Weights of a small image classifier.
Training: adamw at rate 0.0017, 14200 steps, held-out accuracy 74%.
Rows from block 4 of a small image classifier, named by matrix and row number. Rows with one number belong to one neuron. Each number is 128 + 32 x the weight over its row's rms, rounded and kept within 0 to 255. All counts start at 0. Numbers have three digits each.
After each neuron's rows are labels from the 100 images, of 14848, where the neuron reaches its highest value: "top examples" is what is common among them. Only what is clearly more common there than usual is listed. The data: renderings of 100 made-up gadgets, each built of a few solids, in any pose.
# fc1: MLP up (model.blocks.4.mlp.fc1.weight, 768x192), inputs 96-191
# fc2: MLP down (model.blocks.4.mlp.fc2.weight, 192x768, transposed), outputs 96-191

fc1.718:102157109129134175095120157136180123125111131153170074112113145130100112083187107070111131110139125101062111140184109119160084188066164087120099135060069129103107086099122086089129183156126129136166133108089106165146152148199078046066141092138100107115100147144171115137149137128090132125
fc2.718:124161133136140120184134084147158167121126154115094075114085057158158084113076134150132092164142133120149097147112097121149138096148133097144141121150189125104103089144116099074155144123128156152154105130168143068150196130087143137143156101158147114117123139208187114121171097135117172162
top examples: purple

fc1.552:126113126131102090154161212110144175090122194088096129127121179175071173141113118092126129091106186170137117116119137135176087104112076097096110162110142101140111086142144123124077135125112081160127185140137216151134118154156125117103162148105139176155105116207150099107083118158112148103
fc2.552:123149122134162160078136113124168099120154128147087109061114108132245118156151073117143106095176133182109082149108134146149154155143174115118124175105148109131070112109126084133136159122078141110129113137151168136157123134130183124073152103121146131143140096183120049136124078117099155156
top examples: orange

fc1.135:170212128137207109170121109144112122144136120094104132161062156123141139155127159139164137072128139156187140147116117113154091076135110111072143112164161046110095187173132134148160119143131119181131115116097163164181142092085158156102168187124117085133124102164110115124113126096173120085
fc2.135:066125165114119142151101056159162137104145130135171097152129146132131120143161158173140113180142153152122130189104134136107177132115180131195129146194189133092112121120101073148081091111134140112144111134116139148134071147159099134078181126064178111123099105137158137185121089089091142184
top examples: red

fc1.423:178078076164165123129145104167166185131175124117183127104144118145053180158133114078156131101167145079147133161152172143182117156149116061112117220157139110117106156125147166162145093118155101145055136133117231105109078158118094076129070133044108127101087153174110126116105136079150157133
fc2.423:090107158123128189117131107141156098162105125104122118146125097125156150152094135166165104082210078163139150163093142164096163173178132108118094132161105132101151162120160109095138105087141138126076138159161138161056088060151141139213153106166099151155181148068147191128122084172056102143
top examples: teal

fc1.193:113133148095132054158127135137114093139131172153094104165107136139136152122103076124132167153069215161194134129124094131132116174124132156126156077148152120165107066119171136108141132082144082087132119161145115101111051152063106085134093205160118157212100128133115136151120117170122137103
fc2.193:109166128145134111151148107139111128124177112092166133171074122081084105127146165142092125109106062089153147143078146076104086137124117126193175060125121145075122159176150091109135148140138110112146162141185097197122155118147131097119143093132050129113167147116223182061131130152146130108
top examples: blue

fc1.47:170125078095153139072103153165140139174080059106097167209137160135067129173123201122128147179131135062144142133146091176086098161158166116169102124136109093127160153137136089116147167121190151174100162115107160114119106080125095116165152116123135103100179206109112115096159167094141095129
fc2.47:153123151100169190137124097157185189183105122152119135097190108116153124135073088147189097108118193164112024117125091134151158141138111120162135042041094133119080154140123163122150126114129133078146120088110131144125146181147147188067163164167179136085145118121099096120099127147105148136
top examples: orange

fc1.289:124133158116123085159138130102161070159149182173170109089078116176174180126106086098106133172138122179102138122139134154118098158105097109117167108088197130144157097116126099122109135093180083091131139114167151105120113146043142099085140139195100168139076109090144097106104120216105093156
fc2.289:110159175132165072195109062120115167055127100106169122189156157113117123127152178128099155134108089136171121140094160149209169100121087122130130071127137187073109215169202125107088085181155132091163170134132118174104071099183129151135133139121145134080125125136205148099066177166173099123
top examples: yellow

fc1.712:160148103144104133104107142189131154204090115123148139143113139069174160105135139153099071169047098085178102134080063152079141168128146098173086147103150134105131181147138088201136128155078127148134087085156162122129150100152158130138058121107144121147186123102155085139087179100127135119
fc2.712:104112133185100151172145100119112177099198192199104111113165164144121100116088064103159098137108124209093122139147111091092151093146144113104130136080165094167085104083088103104106075146128120167180132145127134070150084138172103140189177083131156157104139122128111133131106139124037093129
top examples: yellow

fc1.170:094132160153149215158177096084079104160088143097103149096151171134136085116142123158135092112110089183140107146161135135084081158144155077096107093112076134149111049086071125136116153134107207120079069114139137108124138191177142170088169165119077187098109163132083100098128094118160120147
fc2.170:102108215153079163110172169183109139078144121114120094215128104100162181149076106084092127180142113160164141149126130168102107133155073124143129124131102098127122121084165051125130197137133091123064186117113157126121127090160142104150140143153091132167140076114146170128100112112153114140
top examples: orange

fc1.598:115138126105137154141141105160123163110102128175133145093141201067115108161109110127136106108047158105162064135089132168127134162116118151114108147105125132115168142143092116107099123134183136106161051075130111172111105137083105091105126146125172134115186084144095155116138172086142093088
fc2.598:128113134137130140129155135104107094101129127162121088125120084146169109134105116126089134150100082066139112103123127120108117105177109130078127107155145119136079168095158150189188166140086109095104191129115140128147209136198204091111135098146067121159096126250129125134061118111187124111
top examples: blue

fc1.470:127142134153132087148092115163137171086119104166190143097146210158088150145167121147084148125150173180116119119211075082144142149095113165130145180082087143142092123134146188158116072071147128152174141167198095123143089106153064116082104111135154156150183142091096131124126161132115120142
fc2.470:140167117071134114076166114117108126144158117128113146144160086073122168145041106156130173126202118154083119148089207186092123125135116112108169082110128120184148147091166134093122112156107111093072100114120120129121174081081222151164099083132062089114127099120128125156127156084139100133
top examples: purple

fc1.394:141130094126107142150122156081111124133093071093142136090104142096127156148127090136133081072178142154150161207149153148095125159107099127130145125128152158108176149073050056135117112067113189188128091048160191215162142115136133106179135118121076111142109130138123169096101159161154158133
fc2.394:134193140165113105113162159133115114148132115130148135154075179120071141110148137126119156134133118064166183041133117139140119112133108108084165134087143137183179153111149130110132132105124078121093118193122134134127149120117115069189050133121063150185152147128149141083129136150125112110
top examples: teal

fc1.191:065115145173097091130126093077201096104170136095070150096098104142100134133128165076176143139145159107130110072150120118132160170185109111148102186135119195164082096173161172120083113133106115095154108092174159165176135164145122117131177129103134174188157085070131140143140064152119138135
fc2.191:150156096118163117164087131138111195161157136115178139122138148148088117064105120133156135194119153086069127110154176114107151095160124151092071131133144147173119155071139155103088118117097100123137089082094049083144132101061101176186104126128130110093140182090117100125117185160124096141
top examples: orange

fc1.438:135177153129132126156121085153151178107051145181116175146084176147109195097134118134148194095162133136142139114148145126136106102133120125091095145143135123101120087136170134075131080078097163171121090086153131083089136180132071097098113167149106209121186163111127128159170114158094079137
fc2.438:132062121176114138122167198079113095093093142110183088130068140162139099123200133146048142118090097078181122125156112108127137128143105121071175145138152170132130188125099151129181106098158127121106161155143108193122093123194144106127141060116143123092135160149158198118059130119165099118
top examples: red

fc1.280:110129127134134119155140107159143086084116142152188102119052174187151168132166103109053084133146094116112122090186147132096117153080134096131098165106099114105112142111181154093134108143146108138135139160150136195136154199132100113085168122142098095124096152139088122092155145157135075089
fc2.280:084175105142117116121136076143136136155155139146140157141118073124127139181113116158136082187174149119138098164154075068147126127099123113129153136121141098082080100205085075139095088209170121156177115162138151049161162105091111135106169101145146132098124115142140153111138130118114153095
top examples: blue

fc1.635:147180112081152169174159123111115127168154198113181093163162109119112108125158042115125085143108123116115079159101155202123152121052170114155171111042126098100113131182129140159091157139115139148167154086111123107148136076114138155106125112073107171104098097109140116103109131161109110127
fc2.635:090151123185092075123066091182076135098114128172133108134082117083159152152128093136121127088124096150124164141127151199127140115144140086088106131129104126111087119133124117084118120118207134222132057163159162155087100098135158123160116165120132071141128138077127122075182125117089143133
top examples: yellow

fc1.157:128142050123105127139081078143119063134136104129180117175111074116102164164093108142133066140088090113069116201193124217117116139172124100064171108120167123164110151112133088108151090135168142152134167157169146083097199118103174105130146088174128106102144148126096110155155131119189128101
fc2.157:089107213135096135167175137092112125143111152157112120134146102105118132168155140122087154142175194113112128116113141114116100112068114144186091098150106140064148113137087117158101132178127119128140122198089136167156115119174134117076119151106143136130058068099116143158102140143152131102
top examples: blue

fc1.189:103115115144132163169139138123114159116122151113185163074133195158104100129131122099115154160086081138133068138192110184155092136067122155130146134119085175185087111141113133119099086140136163097165132124190084063153092104099090106123132127122168161151163189119097132079155080098144101105
fc2.189:116137140064127144158137146160115148081142103170128172137181111102124186124086140174108077144168113172114148164120142124102157132164100141190173098083120077152174169134199179174102115181172145053033143097141136168135115120108120145140083159216062125159141094135154146142093130105127121130
top examples: purple

fc1.445:170133136121154118192089145137161106156147118192152135116114105123153135126123099076140116164130088117115146093121103120143118111114100100175159114123083171109155162171133147136211172134142147129120147107139159125074118124099109080126098130161080099176120119138153087113067101166091122142
fc2.445:112111137177109093108130180068162137150136196174053115112144158161123143162111143091161154101157116138109091130167097123157084089109159180117162121138180127112116086151126152114129119188089155062186152106075154112185149159092141111064104117165152151132114114172058073114114145146196124105
top examples: orange

fc1.343:201178056101158114142079140120169174115173134158080147130128096155097072124105161129135124102115128158068156173087137097118165066097110125168083107154133105139074071120162143072135157106166132124063161161170149166146120135143140148126112181138118111124147127128170126134119103101126134100
fc2.343:122077144139188101147103139127119131153153112082212096105083097131134181097162113111143144131127071051124074090143179112240125144094077174105144093149144122135108186135144151147143152129104142112127135140107110105131132152089163140099107148163086094125047162099117114070078145098167091105
top examples: teal

fc1.657:123158124078126158097128036085118112125119105137100193185160113089138143185151143129126098137147126169102169152086084137102172098173142118124113161109148140101162073162130145132147120128097135055123174136151169137159163094142076137070187099165163102141137103078146131119080129111192132120
fc2.657:199070111152139080152131151161147093168104104054166137087110134171100148079075189118119120115046107127151121138118149118090091175145094119153128105136118116112130142155138189101120176120135173131112163062093121133112169179118140179142172133219119119146147181097137156078142149110111130139
top examples: orange

fc1.760:145092108151116130119130093095158129169109137154160156122180139132158181128142138022080132097086205153081141116162140135097164162150097195121121165143124149115178079135122169130089114069097100130185150137117152090138142156127101132135089124167178132127062097159108093128107123140103211121
fc2.760:129117149151115111152115101111071083085166153167144087172108193145096102114110092151139060148175148126186109103136135119121133152114121164109125158136135232144151176093119103115131059150187095115098084130132117167115065096146140094150140152102134106138149110096131165141145138138131096169
top examples: red

fc1.146:130124121134089097112147100116174114113088121128109149120131125212183149133125119118099120125062182176108140099169039049141179109160083157100096194144110080126147078145146142162108135178151132120152132110167130113121132148169127109095137123086202123191177118116097181174110150152141180132
fc2.146:087108107106110158116144101105069153057242175155114085103153158062126120123128126141158071118134170133082141113115166136172142120121148131118107117135150181171133134080085103135106090137128135106120061129143120200114067113150111158161149092087126073124134092083144135110153124148133135174
top examples: red

fc1.279:142146101125088113187130100086152138078139166125123147077110162150086123163110135095144117101113127165134121132089129126122137133136138156136118194137109084161176085146061161123081156129120183139114139145187106106138125144139078149121131132203149139150101134143117101120169129093091106094
fc2.279:067064116153130162148105129117136081112108133077133084150139088117111158092174140110154128124106092094158138074142110142096172191141182103112079120124159117125112126149145114154127166107137091127163112122102081122082104156135112142116102127140178148173105166109147170057117076082172159137
top examples: pink

fc1.252:172113137137095081166150124106199120154143120119141173058093138155147127164148177124161105130116143099085157159074100176122183066135088101120156136105132142106155129157089139182145100138084145165087138159163174095148083112112114112145111108109129118162168128179120077118149142172172204089
fc2.252:119095145157112055163115112085130111122107142150154130142110084167122160147138153120099151181070081051128155078152096123119036099114123137121130101156113124122095122150139146122170134177131089144152175110149152070149175186105128139129121120135100120130065149155075101122130156058124160068
top examples: blue

fc1.609:113120185107155141131161141151182107115116134121104145146085171137166130137137131099076151097130153145153176099109099115157126107132140101194107145099127156122060098205168162133135154124138119084075176097183204107200185114115157102099101137153139130156132088119119086147119086126102136122
fc2.609:128153099136164110145140143171120130133111139145089097032175092139116116108097140148131118116157154111120089055148149109148152175157094112113098136119179117165154077054153161108150111180101139068108103117094154133165123174093119106114119098185150082124164127098091123145115155105128126172
top examples: orange

fc1.540:179107105122101123084105142194163158119109151117150090110102162136055142139098139145179117089126171086136110079187136108191175120121125124090157171090075137135140082109103129117130067104088180160086137108124162172133170129178133135140162136122178092153141110124151140088147146161080173156
fc2.540:099118136133157108168159092171150190150145128116117152125174103055178163123107117108141168091100090097150125142060136149116105111175085118241107064122035134071086166149172102169161170146139120113148129079189168131098165078151144127145141163127047150109143109118167105109086119166119105120
top examples: yellow

fc1.505:101101125142174209150179112135130142146147145091120126086124185122163075141108086127136129108138127156133152141175168113087119118090130108154120120130113150141107117101170088171101100101158172121109092111114154088134113168115069091174139092068055175137086135126050152124140078123098118118
fc2.505:091114182139073075084138138088144131141151069123152106178067144146141159159115147095099138195126101156147161142125122185180104101165145199096155144110159124119089115166081129076115167125110127179152154161114152083110083096161189088114059110136143163155121102106133122164114086081198128134
top examples: orange

fc1.573:146170127147127155123102128104093150131176127114100180106160140093184074103158070103133099059181188132141098118096157117139102094159108122124150093145123085123117127134152148129094179120144144139115128130096136149184166152091109145098089117128127114203095085187095100096151104143172171048
fc2.573:119119100115113140135144122135116160082151187136120122133097154120064145134150148180145083120151138110142132137139089107117147136117142134116138165153140141140130140175114130081095095146184060137129079161219105119101079070133103157177134090082171105141182158089134143105167121111098159169
top examples: purple

fc1.239:105134179081172123154182144105112110109100144185133151160141142148147163192103125143139145124149189136148160103101155138133079169146099134137072149111155088139139101190191111118125096145167103090115174101162200136139138104146146092067137123159106116133111087218117102137087141123108115088
fc2.239:092168119167167144152120070162119117140115119088093109064135083127165075134102161177196101136124130131153091106115161113110160161147161082128117124150179109148116052094122112133148171157071098110143103115107118089152106122131135123077149105120160088116181138107142117107165097114161170217
top examples: orange

fc1.322:106085107106100107123128164144104138108171109175146119111160099157122116204036082126214106118084148159126141151097172187110113170156138120076162118158093121161178076124093074119118137128134117147129155161141104143138147092088135177158131096109118131146142111121148060175167109080166168170
fc2.322:141098129113106064150140180153205117123077132102117119083112124153094177136121216127116118155109134135183107173134072094066143146100102153174076181154178138089178119172122136078114140144141132112122177095111132139154087133150103133149093120196202126122163115151118140105090130122120104110
top examples: red

fc1.409:119197106151166096216042101158111138115119125129162169141117153137135191113120088113111149111068151173125073113161120083146140076129070137062143140123108071126128122128095183167106114153108114108125169087157103181148139107134102111155159151147168099168159154189075112140140130150140154087
fc2.409:093114103044139133093141152146135165111149093137144155107134139124096123121145126204109148150157155131102112164139137132158215140141129133116149165123114136154142159148117150173067067126133168101092151135168144172131031082181125199179104094109137105131173125146150125202058072173118107151
top examples: purple

fc1.610:185162146175103127110079119120119133120130085126113131118114095126166072148106069130071181203122084084085142104218134148093097114172114132111141116147110068060077126091102126158194151143156156174080183134125196101118168129109146089137099133096115097110129164174105059139105178106181155093
fc2.610:100066175112121129166107117085128122117106153115176085141122122150119075122151153114131169114133113149096064126130145142152123093108152211117158100190141171120083146161087125091106134109072103123160201133039083133135088158126124150081123126125163129055069116139119107175095164160147072129
top examples: blue

fc1.575:178147119165119144132140162145149108114095124108107123147152096179153194109165145174148076145114164146167163116165058092200123112098136114117135152127145115137085110118075084201136104104149116154061115089174135140141172158120175138121166135122150102118102112107082133106091149117118158084
fc2.575:101065173138128143173134139105123077110173151129142065110162115129118128119100136153134081097154121119149152063116139066152144098114121128131104143132142142085152150116138102098150096233167109062154083190146122171123073148173111110119147127104178136189113116079156177126142089154128161164
top examples: red

fc1.216:168173089179101088157165095140140153184059184089084135171085136090110151091148125111122067090176156127151118113140074112145075089134070107165126148166088153079133104155103157136117149085150139146117164159084127145090138144083145136108108105138156152121144171112123155115124154127157174095
fc2.216:106083114173145130137150121134150086071102173127165085164097189195105101111193159097137048108141122102113134147148114129147119167138149164150128181142149169135095109173105126082092163120129136084170150110083107093160094116182098088104144205160149195125086154097107129105056105196185114169
top examples: pink

fc1.707:211198163145115115184125121184158116182106132157135112184082071095088142138097119168165134111132159132174163137122087124105110094120158106125115125118164190119161110139109111146132116109149148122100125115142067106100142071046144086152112164091077119114165161121181126192138113106091137114
fc2.707:107085158145176076103135148121175081161131110108133118106142113170141090129189138073132164118164116086158106105178109088100116133124125154144046175183110062093108141142109107132123148094100143109156177119151183113147172205195070135090187143115158105113057142142129115115092109182130124119
top examples: teal

fc1.175:096144124084112151179119144170153107113120131121154064145142173121080117120142111099064048113079191115068159124174144126065142154141174140109173143075110095115116087126099124118146150055115158140116135121127114094108149159066132113112142080138087122201113153124106116082149121142143095097
fc2.175:071153173107118069094108085187111207103105115129134129156091144108115071194129178180162148156157117138106121143122163129158160089115123140083151163126166104137100113137103107129062110109050161118124115204099121144155121150159143137106162178139111125066068143137144063144113154100110104144
top examples: yellow

fc1.418:111145135038165148198118070137152111112162176186110122121154085105144113116125059113119145131097141118161194102094118102143155133116138141130138151068146167188144110163122156162135115143124082113121141138153131053109147159083052104090129110106110174121158079115155194180174096158104114139
fc2.418:076091188159145124076133105128132092130091103102107080183104070093129111148152147097098195131123067094161143090105152144140120156130156140150084139190133131092100189119141146091176143170099134089090155131116130134128122135187214103147137141156118101115095157152142153100082056136139071102
top examples: blue; teal

fc1.504:123180144093126162087146082072109110131079099159108113129115130079149134139083042109090134177162130129116124145091084113120103171160130104149138102121165104110071180182161146138165141100162064133170166152186166120094173141099130107108116124175099171143068083116150158137172132106135108079
fc2.504:102126083158152114105094130156129159201123131109075206069196082090106110138094148092176159136142175152149084097093122161143114165155143119172106114119147039117122113135146200098153198176041168083127141107118143097116172107102148127113136097166080116119150142153112109104113151148112102156
top examples: orange

fc1.665:124153079162189128177169113143157136125142072146129095133116126159163098163145165147071111136120091119089139187112053128114144109091121112182130093126113207153070126165136126110122192140176183134170176113145115090149147124107094162091159098140094158125137136094109131084136115102140072145
fc2.665:125130136100116168087106124154167183116135104147085144083179147081207123113103076134158092125172167213096113156107135142195153160184109082118128171123166105133118173119100167131111103129124127093082091162143159161087110115100129160134116202114135114158120098178145082177080113117098137146
top examples: purple

fc1.759:143101091129166150171099140088142058129193098092147120079179111167137120160150171177062149141124132093165157144123170160077209127072176131146178089153100189132132111122100127171082145153165150148112058125137154124123174146143148129121123094045103114185135114131151132177152122144158181184
fc2.759:168165111099137064091160091115135102174067118107108169145086106074169131150125147099106193122167080106128168102109122200116084164186100077138150171135093125122087186160172139115179162122108106118064191091156161110106133091116197111135116153173075141124165129135109106148088142115130095109
top examples: orange

fc1.257:137071128155167120102160184133149131115124105114106152054123148060146092136128123162133100120141161090167094158169147152106127182128151142172119116179184186203064128062169173136112129102111154103096082138148119134129096162147129112193129140132100064153150134140117155098098093102142123124
fc2.257:121087174132159092090104107090147137099152136153143151172123140129163112151064086114067132198137059130153141136109096138123125109137145118135110175129113075142092194161162164062136107135163086133153108158207143116046103095151145156161149124127097139138115142179146136148155050115063051134
top examples: teal

fc1.30:152122154153086107114107152154196153146140116179130126131167115161070112147095122086144128118150131163113139118141073145062089113144098126130120124133103116133120105108091117125127091064213132164105154158190196125076176109132140141087113081176174132213122123153180131116098171094102104110
fc2.30:071137129135151141098161068115101134139138179048092111154116114097086139133107139097147163095171098118179095106165159149163182139154107101134138129167133156118125140101182079114170136114088051076155134120148107145136138090184127101166134084064073112120127145126160123138127124123123151195
top examples: teal

fc1.273:111147166123165150150154141112139117120134129176155157110132159119152113167102123148144132093146163130177125093100118132124169131143135166157180084090155124151116202200135149125103143094090114103169175106077179143124141151144106142132208131136094146113122067134127126126084118160089074126
fc2.273:101182071153160136108124052102088104166098150111071127122110092078127128122144102138146141091149131148146098128139110116046160158135166109129109155178130144136078107145114087129116111160122115181133101158166142134149146111135131144168177137103203156168126164147122142161114060125060119141
top examples: blue

fc1.628:161154148145153149157139107129147157157185127096141162138185165096136122111151060107110132114093113098195105149085131118051080092153141148170165098156132116112123187123080143136115115124099085134150121099098162075150138133128171128069150156112150076178120113181137086094124107065090208090
fc2.628:114130195115118111174120090113112167068125186208109104134163121127132102139144121171137127103211143131085110087124139104112167084079142144140106102112153156098114089141138101071112094169206120128178069127118143135146099107134122131101109116077163166106136075059104104131124139157131155172
top examples: yellow

fc1.755:185133106101132135136121137143165126144073110134156183130126169086093107138160158156121117128134100144082096136134059159152124119101126110162062164130111187127070142156074146142152066130109122086103144091156128107189100165111115149087193117113207138164146127134135147058149150164097103056
fc2.755:126127089146113143161172182107106139089119082171164127129130156148088157074142157151033131122129138090105173127117148166114124115143156131149136145110148099141166117106162207149103159131113131148076149068082068109148132087128105106136085112177099124181143159184123133172108118150143089130
top examples: purple

fc1.623:129176143123127187169108141075127186132069099155143136178110157091107070152080139157136083136150106130096131093170094119178084110120069151077133134086166178123089133148173143177097147130107125129150143059179113115157115081123122136098150123151130139113161161152182104170108131143160134102
fc2.623:116104146063065066076151139172202131161126164121120169119141130148130189163134142108138122167145058176123159166115088163146087140190109076131127115126108156104115137169096150083177125159137141126094235105105160114109123083122156101147104156160100118135160135109075147173112120140130071114
top examples: purple